{
  "arch": "preact_resnet",
  "model": "masked spectrogram model",
  "dataset": "struck, bounced, scraped and rolled objects made by modal synthesis",
  "train_examples": 78125,
  "n_mels": 64,
  "hop_length": 160,
  "input": "log_mel",
  "win_length": 512,
  "method": "simmim",
  "mask_ratio": 0.5,
  "loss": "l1",
  "norm": "groupnorm",
  "activation": "gelu",
  "weight_standardization": false,
  "channel_attention": "eca",
  "depths": [2, 3, 4, 2],
  "kernel_size": 3,
  "stem": "single",
  "avg_pool_shortcut": true,
  "widths": [64, 96, 144, 208],
  "init": "xavier_uniform",
  "residual_init": "none",
  "optimizer": "normuon",
  "muon_scale": "spectral",
  "lr": 0.0089,
  "momentum": 0.85,
  "nesterov": true,
  "orthogonalizer": "polar_express",
  "adamw_lr_other_params": 0.0013,
  "grad_clip": 5.0,
  "steps": 9800,
  "batch_size": 128,
  "epochs": 16.1,
  "lr_schedule": "wsd_sqrt",
  "decay_fraction": 0.4,
  "final_lr_fraction": 0.1,
  "warmup_steps": 490,
  "weight_decay": 0.0,
  "adamw_weight_decay_other_params": 0.01
}
Rows from block 5 of a small masked spectrogram model, named by matrix and row number. Rows with one number belong to one channel. Each number is 128 + 32 x the weight over its row's rms, rounded and kept within 0 to 255. All counts start at 0.
After each channel's rows are labels from the 100 clips, of 14976, where the channel reaches its highest value: "strongest on" is what is common among them. Only what is clearly more common there than usual is listed. The data: struck, bounced, scraped and rolled objects made by modal synthesis. In brackets: how many of the 100, against the usual share in percent.
# convs0: first 3x3 conv (model.blocks.5.convs.0.weight, 144x96x3x3, each kernel summed), inputs 0-47
# convs1: second 3x3 conv (model.blocks.5.convs.1.weight, 144x144x3x3, transposed, each kernel summed), outputs 0-47

convs0.121 [152 159 157  95 136 116 107  87 163  83 144 215 137 154  97  95 175 151 165 105 163 104 148 148 195 117 116 161 102 156 120 142 170 121 163 105 129 160 127  96  89 151 119 126 143 158 159 140]
convs1.121 [114 188  62 144 159 166  88 116 155 130 151 149  67 120 149  81 163 136 197 116 147 137  94 109  72  87 128 164  71 159 173  80 165 155 122 164 146 121 104 103 111 101 107 116 120  83 138 150]
strongest on: bouncing (42 vs 20.4); clamped rod (33 vs 12)

convs0.64 [153 141 157 136 129 150 145  98 139 165 198 129 163 119 116 170 189 119  95 123 183 201 149 159 143 206 133 119 135  92 170  80 141 117 129  73 133 133 116 111  99  72 137  92 114 205 121 148]
convs1.64 [174 146  99 145 112 105  68 141 186 119 154 113  73 102 165  85 123 127  78 159 132 139 113 114  84  78 145  74 123 168  75 108 155 129 140 125 115  97 141 116  98 114 136 154  85  96  84  91]
strongest on: membrane (51 vs 12.6)

convs0.5 [165 110 149 186  92  94 163 110  70  93 105 158 152 170 103 204 202 125 112 114 151  95 108 101 147 103 157 100  56  78  95 120 111 116 171  98 142 119  93  72 103  97  98  98 176  81 131 152]
convs1.5 [157 216 100 206 115 101 163 150 134 160 132  84  97 176 108 162 157  39 103 119 131 139 122 141 134 187 219 102 172 118 105 113 111 112  80 105 157 118 114 138 111 122 122 105 103 111 155 100]
strongest on: one hit (48 vs 20); closed tube (32 vs 12.5)

convs0.4 [113 152 125 111 206 139 119 110 118  77 138 124 158 197 132 171 138 143 140  81 141  97 101 151 123 118 171 124 160 152 157 162 114 131  86 100 153 119 131 159 132 160  46 110 130 113 154 106]
convs1.4 [130 131 102 170 118 131 166  84 178 128 113  93 138  84 143 183 100 132  88 130 129 136  99 144 105 138 117 176 153 125  96 167 157 135 113 135 143  59  72 117  58 119  80 190 114 115 167  80]
strongest on: bouncing (68 vs 20.4); steel-like damping (46 vs 16.4)

convs0.10 [134 111 145 130 124 172 136 146  52  82 153  84 143 134  55 108 195 133 119  81 143 123 144  83 124 111 202 109 197 128  61 161 132 135 127 109 102 143 113 164 156 140  62 117 187 139 140  94]
convs1.10 [123 151 127 161 120 114 169 174 103  54  66 160 137  99 128 148 120 147 107 140 128 126 165 110 146 113 145 106  80 151 109 151 151  96 131 150 140 109 157  90 142 130  94 151 140 120 141 161]
strongest on: repeated hits (51 vs 19.8); membrane (31 vs 12.6)

convs0.95 [113 147  82 102  87 175 161  75 182 120 171 134 165 168  92  82 178 203 125 100 102 128 141 180 105 124 165 166 174 162  83 117 142 137 170 155 161 126 101  92  64  95 166 104 143 149 146 110]
convs1.95 [127 159 123 152 142 134 128 109 134 115 123 169 167 171  73 100 179 181 122 124  92 104 131 191 109 152 131 187 126  72 138 135 118 100 134  92  56  97 141 168 141 115 101 140 126 129 139 114]
strongest on: reverberation (73 vs 25); text has "room" (73 vs 25); text has "reverberant" (73 vs 25); one hit (50 vs 20)

convs0.63 [166  88 111  73  86 141 179 180 106 108 183  74 146 183  85 126 137  86 179 144 143 115 159 134  90 136 142 141 121 131 138 134 121 110  87 124  60 179 123 177 144 115 128 117 163 103 122  80]
convs1.63 [101 122 129 127 124 111 113 130 106 151 127 150 160  81 112  76 135 190 140 100 205  92 144  54 114 150 127 162 139 101 175  48 143 142  97 164 147 125 105 148 102  65 175 139 103 109 134 114]
strongest on: one hit (57 vs 20); plastic-like damping (50 vs 16.9)

convs0.109 [128 118 177 147 120 137  65 105 105 137 112  92  90 143 131 154 194 120  97  76 206  92 109 143 126 109 131 119 149 182 142  95  74 199 145  77 137 113 143 123 185  85 124 146 164 128 193  86]
convs1.109 [110 129 162 145 140 141 113 199 163 138  97 212  95 101 127 134 108 137 110 147 181 185 101 108 183 145 120 140 154 128 112 156 144 168 142 126 130  86 150  96 164  87 141  98 176  75 141 153]
strongest on: repeated hits (57 vs 19.8); mains hum (30 vs 8.7)

convs0.105 [102 114 130 168 130 108 144 178 110 162 131 125 135 162 141 184 148  80  97  94  83 109 126  93  66 104 118 148 110 133 166 140 106 117 116 157 129 178 170 148 141 138  96 167  80 119 115  88]
convs1.105 [147 166 157 113 116 132 164  75 139 153 174 142 121 162 116 146 121 150 118  65  91 120 122 125 164 158 125 156  70 117 121 117 118 176 137 142  83  95 113 168 109 175  97 165 122 127 133  77]
strongest on: reverberation (85 vs 25); text has "room" (85 vs 25); text has "reverberant" (85 vs 25); scraping (52 vs 19.8)

convs0.74 [130 107 136 104 133 143 114 117 173 148 113 117 133 138 161 146 179 117 109 128 154 185  90 175 116 141  98 117 133  56 175 154 165 104  79 183 151  92  86 125  88 108  43  95 191 115 146 117]
convs1.74 [139 150  98 150  98  86 158  78 155 100 118 129 166 151  75 139  95  98 122 140  89 137 147 172 130  84 154 105 154 125  80  93 131 141 113 118 101 136 151 144 124 136  83 161 162 127  86 106]
strongest on: one hit (71 vs 20)

convs0.111 [129 177 164  79  72 125 103 113 133 173  99  99 157 137 201 156 149 169 134 114 182 114 137 150 119 159 149 114 101 174 128 156 164 137 172 138 162 163 168 142  71 130 119 119 174 156 161  93]
convs1.111 [190 114 148  90 134 118 176 106  87 144 164 139  92 113 184 173  55 146 111 155 188 114 147 138 112 163 106 140 105 125 131 131 117 111 148 137 105  86 103 107 219 150  79 100 207 145  76 131]
strongest on: one hit (43 vs 20); white noise (42 vs 8.6)

convs0.115 [144 150 124 126  41 119 146  80 115 104 135 146  75 132 171  77  86 105 124 156  60  88 158 136  98 161 106  59 108 165 126 101 134 186  95 153  77 157 118  92 224 116 163 100 130 106 116 109]
convs1.115 [138 123 137  78 139 129 130 173 107 108  77 185  84 125 111 131 129 186  54 146 172 177  95 141 153 200  95 138 174 108 154 110 187 175  92 117 116  92 111 173 126 150  83 142 146  76 146 138]
strongest on: repeated hits (74 vs 19.8); steel-like damping (50 vs 16.4)

convs0.24 [165 145 135 140 156  82 128 175 177 114 116 159 164 138 105 133 107 148 169 190 172  75 107 140 168 126  95 103 113 140 149 134 134 210 119 153 201 136  93 136  97 145  78 109 103 103 122  93]
convs1.24 [175 106  92 106 115 139 144  69 154 112 191 109 127 114 100 126 137 151 164 123 164 111 132 141 118 122 103 133 129 151  73 126 156 108 202 117 132 116 202 136 126 117 138 199 100 142 132 139]
strongest on: one hit (92 vs 20); plastic-like damping (46 vs 16.9)

convs0.28 [136 105 162 132 148 119 146 161 122  95 158  84 143 142 125 173 158 130  99 103 230 101  98 128 126 137 191 206 140 115 103 140 154 139 112 138 137 149 101 118 130 113 118 166 143 166 100 109]
convs1.28 [139 171 107 158 146 117  75 166 172 180 168 110 123 112 146 174 159 104 118 108 120  93 180 112 127 145 162 152 130 143  78 139 152 167 105 197 176 168 102 154  96 157 147 130 131 125 113 160]
strongest on: bouncing (63 vs 20.4); round plate (36 vs 12.9)

convs0.47 [129 127 134 126 153 146  65 143  91  89 181 121 114 145  90 146 161 120  90 117 174  94 118 120 164 164 129 166 164 141  80 193 141  87 110 119 116  71 106  87  99 107 141 175 104  95 185 139]
convs1.47 [140 114 128 133 138 140  32 153 143 135 133  82 135 109 158 176 136 145 107 151 116 181 135 120 155 130 112 121 116  88  78  95 153  87 105 163 121 102 128 143 132 109 168 127 154 163 135 144]
strongest on: bouncing (100 vs 20.4); rubber-like damping (69 vs 16.7)

convs0.52 [110 131  68 132 117 143 174  98 167 121  28 130 117 186 157 110  53 143 153 165  92 161 140 102 109 124  98 132 117 149 146 115 114 132 129  99 124 105 120 151 156 192 162 197 115  93 141 114]
convs1.52 [ 84  55 120 122 207 109 152 121 112 153  79 133 115 125 125 172 143 154 101 138  98 193 159 124  82 118 176  94 127 146 165 154  80 121  74 149 163 147  91 115 128  93 102 148  99 176 120  88]
strongest on: reverberation (53 vs 25); text has "room" (53 vs 25); text has "reverberant" (53 vs 25); thin (high-pass) (33 vs 11.9)

convs0.129 [111  91 120 123  91  84 128 151 140 108 173  81 134 148 146 174 181 120 122 166 109 129 115  97 108 178 195 122  94 101 128 131 169 155 138 111 110  67 149 175 138  89 136 113 107 127 159  88]
convs1.129 [154 152 190  91 149 168 119 144  73 150  92 118 196 153 119  97  56 161 129 121 160 115  95  66 132 111 117 126 185 144 139 144  99 132 135 145 104 170 141 124 116 129 122 120 151 174 138 215]
strongest on: bouncing (42 vs 20.4); rubber-like damping (36 vs 16.7)

convs0.72 [128 173 168 204 129 152 159 127 127  97 149 137 136  87 122 152 134 184 177 125 154 132 139 161 124 100 103 110 146 125  61 125 151  63 117 100 100 162 128 158 189  96 108 132 144 177 159 175]
convs1.72 [163 131  48 143  99 134 190 141 140  88 111 200 204 113 104  72 165 118 109 191  87 133 105  87 107 113 173  95  82 103 102 125  80 157 107 107 103 150 144  39 113  71 113  72  97 125  96 136]
strongest on: reverberation (65 vs 25); text has "room" (65 vs 25); text has "reverberant" (65 vs 25)

convs0.117 [103 141 169 103 117 118 110 151 138 157 142 213 186 122 111  85 177 176  94 131 227 154 103 169 103 123 141 161 101 125 144 108 151 154 175  90 130 143 117  84 158 149 109 185 121 129 113 166]
convs1.117 [106 105 128 161 149 105 195  88 141 103 121 111  76  71 141 114 145 110 141 167 190  96 157 117 166 109 161 173 148 165  96 143 106  94 159 121 114 105 119 109 132 132 180  98 125 107 119  88]
strongest on: repeated hits (68 vs 19.8)

convs0.7 [195 114 136 110 139 142 133 128 102  93 175 101 104 132 119 192 168  85 122 122 188  43  89 173 139 114  86  93 154 102  45 147 108 102 110 110 152  61 151 143 116 100  48 148 143 117 119 124]
convs1.7 [108 129 140 135 112 109 153  85 110 129 164 160 164  80 126 108  82  83 159  84 122  81 104  91 169 131  90 108 117 107 182  75 117 132 139  76  74 117 122  98 115 174  90 127  94  95 105 167]
strongest on: reverberation (53 vs 25); text has "reverberant" (53 vs 25); one hit (49 vs 20)

convs0.3 [171 120 146  99 130 122  81 106 158 135 111  75 153  83 158  64 171 159 135  79 122 121 127 210 172 174 164 122 185 127 107 122 164 168 106  82 159 135 151 121 142 121 127 127 216 114 106 111]
convs1.3 [136 123  93 155 152 122 131  70  99 144 177 147 147 141 140 142 118 113 176 135  99 116 141 112 137 119 124 171 131 125  65 135  75 143 147 109 104  66 155 165 162 144 105 103 170  71 107 124]
strongest on: membrane (35 vs 12.6)

convs0.140 [155 107 133 138  68  91 128 186 111 114 173 124 126 112 117  66 113 112 100 136 111 150 111 130 109 125 154  72 140  88 170 137  67 128 172 119 150  93 119 133 171 166 151 121 137 171  94 151]
convs1.140 [135 120  93  38 132 130 162 143 118  90 137  94 149  95 110 109 121 134 157 203 115 102 145 141 149 113 155 115 156 159  88 171 147 127 122 131  62  96 122 125  72 119  81 148  73 110 117 109]
strongest on: bouncing (43 vs 20.4); repeated hits (42 vs 19.8)

convs0.54 [124 180 172 124 137 136 144 122 100 107  86  89 130 176 186  77 163 100 113 121 131 132 117 163 102 144 160 182 153 163 144 160 163 147 128 142 169  71 147  50 188 101 107 160  51 100 125 135]
convs1.54 [126 111 130 130 130 149 204 131 106 149 172 137 103 112  91 178 122 141 192 149 136 146 120 103 166 161 157 119 102 106 147 136 146 103 110 174 192 134 108 153  85 105 140 112  95 100 136  93]
strongest on: reverberation (56 vs 25); text has "room" (56 vs 25); text has "reverberant" (56 vs 25)

convs0.93 [125 129 110 126 170 151 122 140  96 101 165 152 114 140 101 103 157 136 105  93  73 177 164  37 162 135 127 152 144 106 142 125  94 145 175  77 143 106 157 132 172 101 144  96 125 172 140 117]
convs1.93 [ 95 128 134 151 125 136 161 116 121 157 141 104  96 155 116 116 155 164 112 103 101 105 101 176 134 125 140  91 110 137 215 149 149  90 110 132  99 191 100 162 122  85 147 151  24  93 105 127]
strongest on: reverberation (73 vs 25); text has "room" (73 vs 25); text has "reverberant" (73 vs 25)

convs0.87 [171  90 187 130  67 119 129 167 160 104 145  62 143 132 153 133 113 129 187  82 193 168 104  73  88 169  98 169 173 119 108 138 141 137  87 117 133  83  69 162 113 128  95 134 150 120 177 128]
convs1.87 [ 81 125 124 120 118 142 135 151 103 183 108 100  72  83 139 135 112 117 142 192 114 178  85 115 158 158 174 141 153 113 155 150 124 188 140 157 108 161 131 135 127 133 103  92 141 166  65 133]
strongest on: membrane (61 vs 12.6); clipping (41 vs 8.1); scraping (41 vs 19.8); text has "clipped" (41 vs 8.1)

convs0.114 [130 106 155  81 125 125  94 133  97 119 123 133 142 101 112 165 102  72 158 102 205  96 137 139 123 117 167 176 161 133 106 173 188 157 112  89 164 120  84 148 100  87 163 126 135 157 201  93]
convs1.114 [166 149  42 165 129 125 100  74 158 125 148 147 141 121 132 137 101 163 150 120 129 153 169 184  97 120 118 131 132 119  91 115 119 104 148 156 123  98 189 111 145 193  84 165 157 199 119 126]
strongest on: bouncing (100 vs 20.4)